A small image classifier, trained from scratch: 10.2M parameters.
Rows from block 8 of a small image classifier, named by matrix and row number. Rows with one number within an expert belong to one neuron, the router's apart. Each number is 500 + 40 x the weight over its row's rms, rounded and kept within 0 to 999. All counts start at 0. Numbers have three digits each. After the name is the row's rms in percent of the matrix's.
Before each expert's rows are labels from the 100 images, of 14976, where the router gives the expert most weight on average: "top examples" is what is common among them. Only what is clearly more common there than usual is listed. The data: fractals drawn by 1,000 iterated function systems, in grey. In brackets: how many of the 100.
# router: slot weights (model.blocks.8.mlp.router.weight, 32x160), inputs 80-159
# gate: expert gate (model.blocks.8.mlp.gate, 16x80x160), inputs 80-159
# up: expert up (model.blocks.8.mlp.up, 16x80x160), inputs 80-159
# down: expert down (model.blocks.8.mlp.down, 16x160x80, transposed), outputs 80-159

# expert 7
top examples: dark on light (97)
router.14 086:600484506522458527489475462578508497471580457513473549528495551484471474464474481495461484501504437488485477450540461473468482577500520491534505525513560440446512536540505500521543490521566517490501517525516553541517473510477516492503519474
router.15 109:520485512490445468500482537456495529530464474445411522513470567518536521521527445492501546528536540445489428455475511472471538513526580500517494488450455520421479508521488486476552528534483425518454523559466530493488520530471528561444462535
gate.9 097:535450430462506479503582472530414502468528535522463487456573445530442476503416493501558485463471488585506463551491497455469585521514534506481469564472496538473439513459512484469577493480481426528534550466562543457526518549448531480425495455
up.9 100:550531532488458465513491515508473474456501502550483494551540496505474510529487471463445458531447479496517512504500503483487469530499557445605521487475474522567508507524439448503486566491596473480479498557497524405459437614445586446533513521
down.9 116:569443489404497598505539502455498499426521494525524530502506492528467537490520492452510542538481461488555578493461502499514434485453516447534558567483587571535512465517503513488492538513550536548401468426503507491500525549482486467556568493
gate.10 108:503527505509469449539533437485457492552490575509506504508543512550454542555498535425479535540444520501527493562485472402443521491512522500580491419510490513510424506517498516490529508447427499534508548512539459497418441514472490569510492404
up.10 111:552517484548502523547494480534540591468538511515419530438491495470479480473559539521504526455548518517553412499543511462488460489474469577601516488466536522535513538545553519549509556453517530545464497488568514544475558490549541516529541544
down.10 100:548471543531524474475482569468492473412500440421511469495562531470421479513599503514543422531552515486490478492523504479494500514526477450454516551508530493430532492515492493440482495530519498504604443518529534464570471441556503548471461519
gate.11 094:449406464460507475462525536548454496541516443556508520524478478529489509438504512562429541486538473535513538487518525521472468460545460618477495526527546481519447474580509492516488525502486464497601463499533517498505475521483477514451509502
up.11 093:561533456562541459475499548459567469436558449521515527469616513519540508516515500448470424414512530518606474455503516461536454524470530541595517525512553508480454520489464491500425463489540479520469481563440438483437466494443447546547514465
down.11 103:469531437448503583531438478501530494482460494449415528464479524525504471549532522463519439505490508549520460435541545485521498538528523530477519497496485458540485477482443530468556463459538516463458499572538527553498471459482472478466495511
gate.12 110:457494487494499511502505520563463549506472508481466526499450491527437573490454578488448485486516525473529453623502462464481471536451483453508562477510541482515483518538393474519522500469536480543487493522428510463612557508479514490557432452
up.12 103:502518528502503535505477545485403449496521443507456519452499505450495529582540495554477477565479583502471584500526534475481454586464444529466493544480495531546480484459481500495491508542473486542444436481432451496540428457525479532518566432
down.12 097:502539526554487540469502569551497491395459419519445459582493526487472538470498502461547483477522541542488488565425517556495469522571579558535514461600552474492371511503516528533467575493500515466487482517466529490485487533470533477512465531
gate.13 094:470478529537486454525428510551444502537478490549459520483516573451514492516500499525568502491469531533528543452469482494514486536518465477475496464504596523443522515479542485481517546488576564517480518493517412488581438474465476551445506544
up.13 099:557537476521516500562477542495501503512561471588524467548516490458526482504466542476478441547472541511476530489454531518524450429560522532520484543454588472493541511485441423509499580507525512515510481607466515544501461561468529504522505490
down.13 098:522467513536464399480554480416506515439463480558544489459419517554449439520501563542465479458497531508539526453450439449471571505542476498517482479465485543571530495512447526471487538517442459501531505527534463456457466466495533586471425497
gate.14 102:574416543477556510514492478560520484508490482480456448494505481549523465489504529508507554540510502428549482490512436487413454459443595491555442572479497547470438473567483551508527460511535503573572489510440551504515547487564463469472475474
up.14 101:482539562557492550514493468491475572522484443528582530465479567498516483513543544459549472476407513472500547505533526512542516516502591498498445511517586529440464491472486562537442513579534511492516533559497551449492588531509515456485491510
down.14 094:460507474461478475543511492508502482490496520468509497464540549489531488429529535480454545439489518490413465517583535496502450513559545526556477440638529461488500522510528489466455473569487535503445472433403469513472535503522586493527520455
gate.15 095:536518465471564518532410443457464496488491469415472462467487441436505455449489482456558464489525537478477533482450513511550515511499546523529506521507610446405468542535508523535499487496498533377454481479439501556499489497549484557511456536
up.15 098:496479416451520518510471548488397545511489500516471519467511487497552462536529398467563482526503533509519484480459530463526530460494498509494526471568507537493442496439463467496487407496504460570489554526535541499475515505575411514407518509
down.15 104:427479494412538528491554444453530496482549452464524435516512474526534489548581462451583432541501547530532481554457464560533481409512515472538547477531498445502469472490512473432513507512499481502498524518504511423506451473535506520555521489
gate.16 099:522538431500485559504507501440516474533515465510513519450507491419519470551533462503524365520482563466533498483489611494495501569462593521510538504534487471494442523456526569512492465498527612466486511392457471513479530545467551462505507448
up.16 101:540539467476478542440464568548521427476460519520528488442455508462502519541491457471538500515566484483484543462504503526440538454526509470538582463428448521524559463510518544485537550482492503509494434449518504584485485544534589467467554488
down.16 104:497424569550482483454521507541489490491614462460505566511519490552449461512462542546472451527437570510414507482498466480508567442457474455575479439512480543511566515561516486489493470473566579586510456525486507485517500423508488547452554497
gate.17 107:484511485551454409515480479462513465468501497440464498544514523491503478396485530488460460511500471515586573518546579465476503538431541497505464491534445542478525494576555553523482523527511418453539429483537514554567533516504498537467475443
up.17 100:543544490544518551456465503560461506532538508536426549465539561513480566572487566494544503458481424488604531460500508542535531495438511507582417479433540459480530516512492517472536543494491457533553481521474519469442486451483537461453460493
down.17 099:486497484525526531457494581548447534431514451533502509476416463483475464452530492506491574539467481537517498502438497507474514507513411452591465530497496504445539519496536507487574438528497518515537466465531405539497480525566451487510462510
gate.18 098:454476475464512595472477475497477492494516540459457439535463492434509467464509506485528575466483478464579527581461446503524491499539486524507425548509474542574508487523530550503447490482504493469534506537470520500509511508482449516460538509
up.18 102:497540374514413467462483535495534483506493495534484513478451532557522468524499483489542463466523475498530501556511498431552485460493457543509496470506524483526496462503439495479575473525434437487506489471511414521397527511551586469502420530
down.18 092:481470497461502557576521430533592481507466504457558514551474463510526505488491497437564515543538562428463525505480524510573449544478457492494505509474499559482588506491451467481467511484454557474550532520620518499560501458554430530482546452
gate.19 099:548560521481495569529522533548512523532461473566468586433482521472486462481471504484495563410486509458502525546514546524481511537472493515549490502534474436514502511485558528473501520521452618511430482565510468446579489554561501520478480525
up.19 109:475450517527509543504460487523532450494521431485424503490509526499525550510505509429496560517490547557495536459533468459406555511534499457506517468489517483494451453493517545514535483546510458453499586520470462536395508559547533436459459475
down.19 104:448484503508473452499476541486489477544488461467437480483505501462548510525479505500460499485454436545477484544539517483472514572488534499534485512499461493522495471433408537456560634535509482482423445526595557469434513501446508486475519528
gate.20 102:509483555518431523467486539537435478535467479512543485507516534473484530476553502528536535458524494504465503481472510477496377556463502569470526466526488497487570521596478499595527517520527476397510462445526461465522439588449515490510438527
up.20 105:478516527441530539532414492565576526501485506509486579510516502465539474461511501448505474499453490486418531536505488525575503512518453445540491503484552465450582484534528492454461475531541423537554475464435463499589427515542442546537526481
down.20 093:537503584497505542532446558568529457484547540549567465564523471525525563463499515433550509496466527500483515472432492543542488449498496484518583492501454435518516569471446625498476470527458503495517499506501462573487510468477463480479511530

# expert 5
top examples: sparse (78)
router.10 102:486447491553508516482528500563491539479458503498506517523473378537567510535542489499411439490533497477508448507499489505497429553440528544551479518470541543436498497481455454524556481528569509522498425476569444568463547552501500437470510459
router.11 098:516433525493526495523476519494522478506485504457503488561520573469523519499455494531485421562485505453456472564507500482503548552523435471532541578541525513502544430461473586501475578465508483460519508526508557488583519507454489417522453442
gate.9 103:412428538537579543484580473473519538535523510570398486520561543527491425503543536472595539494504478545521408514455536479497454527531527509511495515446481538536475526486478591496382542549488544475526507489478485482512451460544451522508514561
up.9 102:479441475586536518519457421511485552455522554462486514564470442469477561522388474461493521546494479452524449578488474504547499488475529490512478512530443501499523484438551503502526437498497518492488488422512579478547501507483524459521520529
down.9 109:478484484580572495607563472529568517459573516437416475534559469513545491482509565541500509480477415448463545547457495422532449446493540530431491483457507563538519573572494492561474507529497441547540525490489537515495498489432547519482481467
gate.10 095:485435562467495569478539497579530408510455440486466502463540475419515533469476497486465423514528468477480456475516510476421557463526496471491417461477436445489418449416461478558543477585528451521465506562445487460465508503496431518492541518
up.10 093:508521479533436504520445521505515497492457515450488470512506526532544576537521499538477547422491448545434487535479492506509548500465430534575436487498456456476461398540465608525499459532517526500492483502455477482480476481441468519480504473
down.10 095:517560471526464507481468507408522513530589502449484495587469569421566523453439478443574518475550495504560508498439535438615505495527511573443547506473464515446508539485492537491540538487498583538543499525530444502458501461546496436453573527
gate.11 095:462411489547521506429520529524457508510515490463491465614477482421466405501520554571505558533500500512550488523497574477578427565531473523536500507468495490506507477497446469545477519422429546524535529469490536517445512493556399471473522482
up.11 101:476508466522486510466546525497515485463576562498503499519490566510481485491505536450545603490506520539521491542419504518491494512483501514503482468526531583527490488509534534524503487487490398521402464543502475525491513481449526524524500428
down.11 094:524472547485538483550420469513494496607592553504553458513537480557489476458485542426521564540566532436543570488487465551527490554497497474483514473476586477479534463513497583541511527517513522492480521531489493413484569521560576457463544506
gate.12 087:488505488511548519436495466559490500550453506556514488436488510529521487495512505547568486484547564495540533501479511501501590544460557506510559544476523493515409404471502569502491545553470438484499524501597521520541556426474418451534471532
up.12 098:533561533429556452525540514488479463470550413485529508581586457517491480480553434545525529449476472556517530519460459546491442495525483526543522458543512449487534511505496469504493546534430458488549457538421480506503450541541488521539465560
down.12 096:550458467514438479509430514530525503510494578574512499486557568434522529571398405552446529454533417513504575521445498542532498506520466453510505556549515545510519479520472531540471441438557501511529452584531582507498495524478507483487453500
gate.13 105:566458469449426481484525494448554578475554541501540461542493491583423553516479464439505479506493494519494471455566500487524485515527490398483451432520436481514523524460538535477521438468489446467455452475493496576524502514486451464465478480
up.13 095:507460535467513546546526496550482555491578538486505534469469576522500455532512532445522504585465485511519575523510465444477453532454515447579490478576476516475459524464539559449541520497478476513458423490415466562497492521510457457490508480
down.13 098:454478420502484424512492588483466466491537502485493496500524487505488490368474515530506509549511530516486490540460467553499516564512493517586507465494501435526526458492441515403513428495533438461528436499487573540491566518578513518485530535
gate.14 097:576468483477459484519503513554559458512501502535538468486459534447530504433432492482485448561577543486542561509534589397483542458405513530549547494526545415504504463473539486525505546515513559545471478546546496536511503461517530533458464548
up.14 106:504546474530493503461482551495453466508521508562513575523613446531535532531485464477521478483445449471568479480446444443540501475511404457532511483526457464559473512470466490489397537533542474562394569473536350491524485541584575434531463508
down.14 095:444503479514478414490537518585456544503505569493521467480509516549478576436490537519516462487491489581502482473583508526502526464484546480581519522517546491431558508462449519487508489514515498504471511468570486531531565571468397438531406560
gate.15 098:497468505465427595493538521545505474503515496509463554527494466496531490504503491564454480533461501468566456494541535487445494513522527525500499488428476460490562532439445490471515453492508516513496470561520606513477483518533500447373458440
up.15 097:466544503508496461557502519538455480511461501602482511581474467571534475555497507525540494417502462524473508511436478546471618460441492457547550492427567522473440404528482513523407529516488445514545522467548539438488531496517502539472522451
down.15 100:472467504549511491507534546489514539595497445453480559509538538443500478573545485426471509507459582518543471486473519579474554498506473507484540551483483481490472477549528434517410516496442505529539595457453479484419443508484551474571490423
gate.16 095:510458502519553500498445509533542525561485481546422489445467456430491441452512514432387465467584550433508535494520516464517450539540485526530449509504507444479534481468574515495575533539529593447483539512495501522514479531491494526440480489
up.16 092:517489461442455515573505412505477523460516466564451526459540479438513405497512470490508517517474497492544468511452526431470510514514467477442479509484433497478426491568467581440552502456421507484501497501519467546495483470495568495500495453
down.16 087:532515580471537512538549493531517468439492554486538525508425453535435588487474538536507486475509520532487565535552463451584451498494497470561507543509555537524513473466460492505524525507474525538521554534490500523471517533511574480493493519
gate.17 105:529516505505496501543480518490520500511533576453463514475510495503425447536574589516405453494555459448526524489484438544459489510519482457447563461467479459477511412475501452586417508495508511484485527506518470498566458533562497464462454497
up.17 101:484471553498427581465518427506520492509590502405466535517503533546503484466470491540531538440514440493546505504526419570473486423484555543486495465553500453532469442445579487521506499454483495508523457519474579512516499478498493570475467512
down.17 100:488518505511517565485486528475515474549422466578474541446523474490508532501483481468525471489520513506513535513523482437522513456517493462508469522502512561503535557437474508523533562539551559543476462470463510508530453567398502460448427510
gate.18 107:540558488458475497424557486473519539501457480506455441521516493519529481505483420568493528507530496471489492452514513470479527514487505489583505515493546450503466525531457504526527467533450573501517543453530529451433516558488562519482488520
up.18 109:527445470508505497506430460547486564509499472498470514451524555455561552519503500458523505444480502535508520505489572550465473566516526487463556515519467490513553451552550488509527450458607461507495471518524435485496492493521463468401475544
down.18 103:449532528518383458545513436528494421547454526566520462490489506461482509423493481499548545481476445576472537532478530531447453482497521533461532434481502443406508525524519542449561515491481512535512505493468554457440517476488510463555488531
gate.19 096:455507475494508505480457459558519474461548467548454577477510511541544552552488545442491448538445483481497456516460523421537539502499451459550475497465517549539495438494493465474503487572512548563518486478527480499540452458526549374503461514
up.19 098:512426532447532526535546430503529569522500489527553475514505417487519420467440500551472535516508516512406471480510510400485532507514531533461475478434456454462519512416489483503505465543526569514501464463508470563417523541453484451499508485
down.19 095:562476493512462492488480495583437518522500469470517490480507480446495573531484510423434515443542482524427521514432399492472488554549484480531474476506516526495492535475531503503441447488554493427508559571492465492533475539499477518412502449
gate.20 094:465526488508430491456559493567473542465513480473551522471579483519425517558518493544490511506562471503497527547503509563501465494551408463567495403442474471467449536554473478468525425473518453495447568488528461516495444500490531578584520473
up.20 102:436557571556474537523561579502493489450566457496620513546511495557488494561453522514465533516447428523506518543467557490579564537452465508513558471524526515499552456508539481516539584516518495534492501530454456501454511461512474556512520488
down.20 095:551517433458519512553466469545482505537477484494486450470500416509461505521554485492510452535506554523513470474438491509541463532530471537499526529498480517481523444495417545494505577507477511511462547517526480566569520507512502457502485473

# expert 13
top examples: dark on light (100); sparse (98); two maps (91)
router.26 099:494509518508500473508426517511465438485495556440474569498506500496498450500452488404536487389475539488487530461471508401439468519446507493492543469525491480497439477548471538513484506434524456520498452486505508503473491474493503528475478560
router.27 107:514454561574496541507520564548427518502430549486521469513484496525535488528472481456511524555518575512478502493546512500476551508463469507500525454438548525501463398465514462509474503419573541437517496516481422558487455480433498392473533464
gate.9 097:495514557480539468547488475562476580478490526591456521472568536527546571510509477509500461473467462528555490523500443478605520511550445525447525476470457497500536521460474558460507497537439451500441536500516539502506545452587547544522541494
up.9 098:502491518520563553488457500494484535476485436608499438532429494485540417392564487472445549507469510515521507511533496451574535510507548436406460430479460466500525511453436521528511535455571517424524533491434460492557515526501500474451511462
down.9 096:539515515415537496487515528418483520488490515485544482547508499512451514613550478436539562460473501514523478522536457440517543484563494475544511478573530490423533464462561454407495513464461523472486477481492455541470512547540507512474563495
gate.10 106:501510472502497529531506473449509471575483517432471503445528458547449498484494463500572509494443507467515458515421497528437461556516536616539554529511490448539498537528532487561486523481516501491524434499461460518477464485473457574472492562
up.10 104:427497517523491555617479499507427514536490581509546488540492500469510497531493481514491471514509573509520527487527521490459500524459459476592465491510576561574486524466546441496501558515523537585419493564537476488480539501499552496493537474
down.10 102:404493486527532521483513524540479505517504460534368456436481483415536463507528445475536539461554499556446513442569496474475524497466472480466507476466456506449458459484471437517459525485497538525459486534496520538523546494452448450529569515
gate.11 099:525506542517535477537462562516475501520510435451513439469493509449477523539440543495502486531476509467449569409535558494501533513455473412512481489551486505477475484546523405489482561452501459564447493420468514525512507503515459400515521474
up.11 099:489495477574483556485555415465475423560511402521511506461446414489511512433528528512477570523452564442490561457519483488543499514513517495510594535515474431455503509438421480531479456517562476556556531548498557502468467499520477463518431550
down.11 098:456476506519445574509451521587460534453464519487482486477557417519530447492502582503536502502509508446485465496424462534478461513463452508510429517480547525542499480440530506574566459456464494458387456550565479532536562456484538530514546514
gate.12 105:533491482520486440523459517544531541523581418496510558577550506428513489572524503514552506564499516528505523516516495477524490499458524525500496508476557500446537489423509540565452546460468461504528547521510447395541541486521544549543469524
up.12 108:442498424532524500473561514530471492503447473523537502507511506499495492486522563452576538521519568441540473481464545543505530536490531523495568492544507502547473541479487482497462549497531463405486523484526452467461520468486539487460547502
down.12 100:499506504524495578481536500482517498500500510613463452451532481508512484470429500460453429498504500460477544508498467527522573464496505552513500481457505496394419464515573500522492445538523569527495510505430480499528453520462478555500486521
gate.13 100:480468562570497537558515504513453512466469551493493483550441497525521479471505494558551548471450521447567536443511504552547509546429496441534489523560525589495462441517526547534450460516503530522453452424570464553557448473526451536412543473
up.13 100:474478454486537537512464532485386459488548473552488530490503536471548525469522500515509555513531473541488528505497461539401477569441519512497501543521545519518486490423398500526495520464466487508610513515454521531446552417536473566575539512
down.13 105:487520426437434572438607439547475450459513506605467507482488489509547544561444404509481509535513462497522518420519539520493585432440501494502492484486467523501468458505482520474449476538519466530516505500527499457487540535463513567498444508
gate.14 086:506562507438427551519511574438463585424511476536456507509459501421528514505478433486494467499464544472472529551553507481526494506495445538487533506462545499503549477445451530479455465488473573536480532529456451505486504451501526448565501528
up.14 102:482478503562489562516466494537502524502480509511552595457486434475481517527469459490532469516505444503463515510484583542508456594479441514525448507447483502527400490478517401525486522538537500581494556528494521494501566472442465513535522591
down.14 098:564472473509448513479474497519527483492473526473510557553545480507442456474519477474482531406479490515472421493438483541548508448470489464522463460533501447476576523447608485509543481457505490521493534507463497473559472449433531414545475445
gate.15 098:531479530479464495510556497498533579538463578507481483511625565547503508449483496460550463513516446443484546506601492514507495458458435557522514528401461529533451462481499476511537513529439605478497565458453513567539498538510521514469513525
up.15 107:443412451476508449501460523467585489510527495556487512425540540506475592501460432517544524445523468452435513494542484528500474480447507504513469481478462566474426458451490492493539429496491434500489545484534493477505471485518472521497493491
down.15 097:492454515536544497526508500571448465517493505515521531533504564522529423518466424477426474515565475521454547506490407515526502529464476479475517510536504483505526534475611552533483532469498567431549440423527483425494554486483462513508493481
gate.16 101:493528507473470471506479503524557440449512434556554465518547450444494505457512491549541499501425522583479539514589520526434464544509518441543490511482576535427563469463521504514482457395498457456466507504534499504552509516491480501501502591
up.16 102:464574539474574543518514503490485504459467500521466525554554556496479462497447518504514471451545564512561554528555547487474487443492492428568500483480469489518536493466415489551487428514412521428470467495493495530548541507506519517574482497
down.16 102:491513491539511502493449346569492539464484552519451443454533508463540506568520426494482439522554458452459509455498512518526624521469463569557515504588518587559483495523488460438559497498549532552503506510409517513509510546526531470527525549
gate.17 094:493544440474457520498540488494496465485515496483509469506498485474465554492411506516541482484495522526545587426452482494533479453474429490544513574464511535491423491554491488479473554430517480519532513503500447516484554535536471550507514520
up.17 098:437548516455437518494564490522522518458449509505506485495487486477457487558497551511489519521498524429567472476586495513439430437534404521496553395535489541523421538486419542492532418499511441476510534510521450489475506529547534481523484520
down.17 109:500557487459539500540533459522531434488522515430509409511484532504533557501507537457450561488520511428480430536503480481515468607515532490422445490519538493490501481424607465511515492523532451503508499470504474464543471445480437549503450475
gate.18 102:518555543499436426412507552481449484545513486580504418451428486526564536528449509472474461557518532501473521482552497460528498528538476519542509467459467500546562506434511516470579518480539492587463505482435522570509483519501478465579486575
up.18 107:489565557568495601507466468512460459477452481541494537541473507500467536510526412493444542500499496462462455469467556419514499470552460534512474535442450449461506535515568525464533523441446451557475527553499448507526493416508455423522469557
down.18 102:546517517514533484506525447483405489463592462488501524477544499503518485424497553518514516489534451468458484485402537513470549567464552468485484481514453506440489521531505519544434388493445505466582511452434432496582537502516474548496518494
gate.19 088:555502536535563523527503496470430439468524391577449465518522505534522486527515545506460484572552550416578578546625452427566456505498537472509496501545473460594471527517532535487461467583512518528482539458558526500508463589542458473549527507
up.19 097:486473549487467513510466597534478573485538466470508508437485433526479490436546473527584494501478513546480551442529552493508496514465582530493529481529499451468499520440550473577463513494544478404464568494516498456442520519500532523506531575
down.19 101:564479417495492551495475513496443533443546462526488506599558540490471492530559460489429513510541473533565442448534547464516485514461435516552487447503470461483559519438530541491448539470535549513554531479424519457473524454499502489496462438
gate.20 103:548587548449494542519381476526467438508503466456492539471474500514541522501480449447498407486468530495529525473515563490487519521534539455502492531449465417488458530524480478603513534533493569565554615467531528511464536475562439475545527470
up.20 106:454550570455489503502547523479523521594520566513455420491479456527511494556569587559491443535496522492458480553492531509485578458522491470427561472496508508541504452492550575493531498485511454561517465470492477538496505479481465519487477549
down.20 102:480497501500479499504497492465518503581469476510576490476523502550508490446480510487509461534505489465459464476464522491516495556537459487429488572450556535511604582500531557538539409537486495474552511463552510511481492498526485521425559499

# expert 14
top examples: dense (41)
router.28 108:526501470525541472488471542548399551563562436570505560500488440471534466602475469449545513534521494481452397510483424455472567498487530512543487445468512483474495516490405451508556559515470549525549509501507580461507480579565492485482558454
router.29 098:417534485445547517453519620543539523523515479617522512471479561546434496534552497507561508530454513549484489470471552439490484455519412521484464445465510468494484518458456474524528488507490508484489575464521456495531503411543467438479507533
gate.0 100:509459468516494499494437445452480495495559562507527553576560446540495489505437508544603561463472533542422459517472484481470595462516507492549475482481498497510475512507470521500510475525485584482531544531448562529522568379497515512484525441
up.0 097:422505529508527501463473534510590519553467561531487483463539524523556459466498496548510513557513485464516531581509484506443484542436528526544508480488515441485518457518565567509497477513579541412524510463529462418520468620519529447440503511
down.0 096:485504498439564596471520460460556371458522480524501417434463484542485554503422535466496532455475485459500487509530526434427500452524518535453494505474521509497464487489503502483474493474517494561485527561429502516514551462503532467475525512
gate.1 099:521542520548513488551499463517492484517498451514536567468521441583505548484538529443546449471522427497512484490596488479521457483493510477484504434514551480491523509520588492512466455512460463448512517495514525530513565447541479542537559455
up.1 092:456549465569501511548563559491496536490490490457446490530560610499461478565490523381493508525422461553471490486512480503564524521488544473530422546501486504531545504503537534443485554459509553524555522491585480549444461413494517498453451490
down.1 104:504532483514394483491495511584504486486543518487573451529445523539500453557415500539445502492494517474543446476521490512485484508491534553456464564448498489566478518501541506516540517494473499499457474479516536505447492482516532503538465498
gate.2 099:509507430492498559550559449538517531558485520520525514534558446493507430454549518453489507508514464498542507578480511456535591486455516383524509573505542507471485572517522462495529476492455469495504536469484465487433508452460548485552436501
up.2 096:465495491480556443504514486486538511516501487592517495482513503447535519506495524476484515509549432545532469449554437504500523526533503540461496524514567480528513380456443526498441476445458400493521523493547476502517535412508564549505526595
down.2 096:560499478489478481494605469535546449427515591555491490467552478488470539430547459625467496450477487481470461556524479555446483519560490465561458552482555484534537475478488464484562512458553543492444508496529540505569497521600494502477518512
gate.3 101:512517543503442495403466486480486559392456537547570495506517507505570488467565427483556516530486539466530491470529491445526476543405505548479512577497531578470528501492491458522482550534466503560494588491507494502497536447538423532512507502
up.3 102:463507486440530515453484511538512494461460549493458489455421433423526461489544464584499547460489511512442480489420494555511448489578559524492488440517490507579488516459499522480550417496430493480407564523539554458433481497516522566549494586
down.3 098:513512558551439445558472480454515497485569555498460547497523464480507514553479425534521499498478535534507572514483497477552471445486438534536512489537482528515562437509452438544493583542440486493519490463448461520480433485537469546458497423
gate.4 099:532505474534558472484532470499450506530575488459501462549429499451475464579510563523555476481554544505466557539504507489442568485509547535423513452465433510482496548551497458458543548514459526533498553611469415456523564478524468519497525457
up.4 102:535484497410492487438462433570472563501456451551505521523446524523491423527521490485523498510573403515522460522532491500445461482518403479499555396505482431439519477434479513554525505431437534456462581520581510533511457494495500491440488497
down.4 103:506516522462490502415459510580498523461537500416447470505483488502493542554540565529508515434478516431431408454470465516480485519505517470584485537473493496531489484494466555419461529573496495548487537521490503450457545471495554496435532447
gate.5 105:454502498496447466551534501522427498484529550513530566522394455592524505522479478502510536536561426556462452458497505477513535545504534445495420474523483515565447530524489514526510531463466488531592434509486436459481484525500418473536428475
up.5 102:529390563441484540425399573476506523489513470504591491514488485534527479423486516543494481561493508446585478578481455411523442513459487554524487549519455501476504438495529496539527530540544460499578495523444514503538510521533519460485475430
down.5 095:598469476532544533549462523465365480474510512487457455554478410502495538532532506577476466524562471484531528499518465582441454480532486521502497535549477559533522494457492509445516563538475513506444432413529534400553520463454485453447536457
gate.6 102:507509475494609586529512439510521522516545501482441498463473545526457532508529467531417512505456512492444479552509461486472558534512461455496479465496475489464483468448493476535531544510532446486440475434470466515488519503511435524460522539
up.6 104:554560439524502516491467465514496502507489471541508505444489436506477523572487534459593457512478475492546587498527470505559576485458506440434489489521516455506511541482506502450592495457560506518487482502446480491549466514563541498477505516
down.6 103:410504441495462497490441530523473485526511555465462513461487533527533492544471457465398499544512510460581506477515464454472478453476530531574522425515502479573389509518501474524510452517455493533564525557520450580481523545506494525487447479
gate.7 095:472571511469549507491510534580533565534526517498521523506493458555458481526525497467482476483532517473470447536493542394424481538567512543443525473540474492539489449449586494470525532520486556468549524527522516459579583466539454562454524435
up.7 104:507517519440484452383534561517503507502528496456498488451459496497486422523461533513468427477514465498532516558502551499511508488536551533455502487553460559563479567512576528453417508419468483530457486497544490507510414455473545469530433497
down.7 104:529499538458544512534505520436536426427496577529518503430508493493475441549438471503544376515500493475501499477509543558490565416443579477520518544513569540563496488455495520532437481512478552494427550486510440477497488529540544470434501477
gate.8 098:526433483472501550479539556468493459477525490567501495449506488461518486515491526501426577410481511477515568481526514564548467572506452424479495461519532587513484503517444528536501579482541538470617424507524443487492553472540505474521505480
up.8 092:443491511537495502501515505542471410471571570518534519486491457520518471441432494552580501534454513454511411576426442529520464585491438435486507477540504419515474497469504519510426458497513486528432543460502511527486441501541545530465542435
down.8 111:511498505484430530533515525513480479493460474479466488519468535480555559521535552557454502421505472521539524527511587463544399514513536465510585383479491525464524494521597467471436485442491452541459509523489517472455509540467516516488542483
gate.9 095:432528505486523563445529522464523578480500518568538543435546491565529472525528485478500507504576538464512536503479595499520494499540542477475555486525523466577540541526533488483517411485495498466524518513507509506545493573507541586530492544
up.9 104:445504544522459494447519498509517478467592431474516477481465442458528542492474487477453487516533490490505454537412433510475453462507567555499424505595533546462522436535563499413494537476483470480484510453507543480513493533463489551478525506
down.9 101:513529449466530437545548566471430546529498446512443480532499599501465535558468563472507416486523545543539545509506577532463484555519531469521529494467481493467536471461525453479544521475430490586507500457562473553498469515474519486566452483
gate.10 103:526516489524491565513533482477481575495417434446504471519523570437473539603463505556544556482514489553566481449556451530466532482470453498532539409490435502442498521470512512475490422448461511454482497449564532488542551554446570501517527541
up.10 096:443501486479602565556483538474525467541395511417490508563472465506522546468498455390521494481555524513491562501537438509559501465564434537476514507554496574451500476549525549537496499480443534496429483519466483420505489483456510538505507448
down.10 095:508595515499510460441557490503509444528539405503514615550504491402480524496455453393519487478448551499504446538448526526519456515479480524445516511567458554449417535492500526547472493507511513462497525546512500504521536542522518456472474531
gate.11 094:492535511483470479519444546474494472489476458520429544497467543417463550445388473507619500498459523579507460514425462473452430465470447497495542557573482543529489551566525465493471508501469509458472495504441487461485470438488538556520493490
up.11 109:522505589577458465507531499484539527503480522532504555540501469429571559524517518477518492529533529516444469519486423523469554518467516512490547561410508565527480523567446551453494514481493529529501554513468510497483470458479557579553549477
down.11 105:499539502463611477463468480531475460493521522482554502472531452503519485488499511501429467500516502560489517430521504476492474465461461446502501573477455441519527459561465490517437520526508543511515517456612558549376497467473464469481437518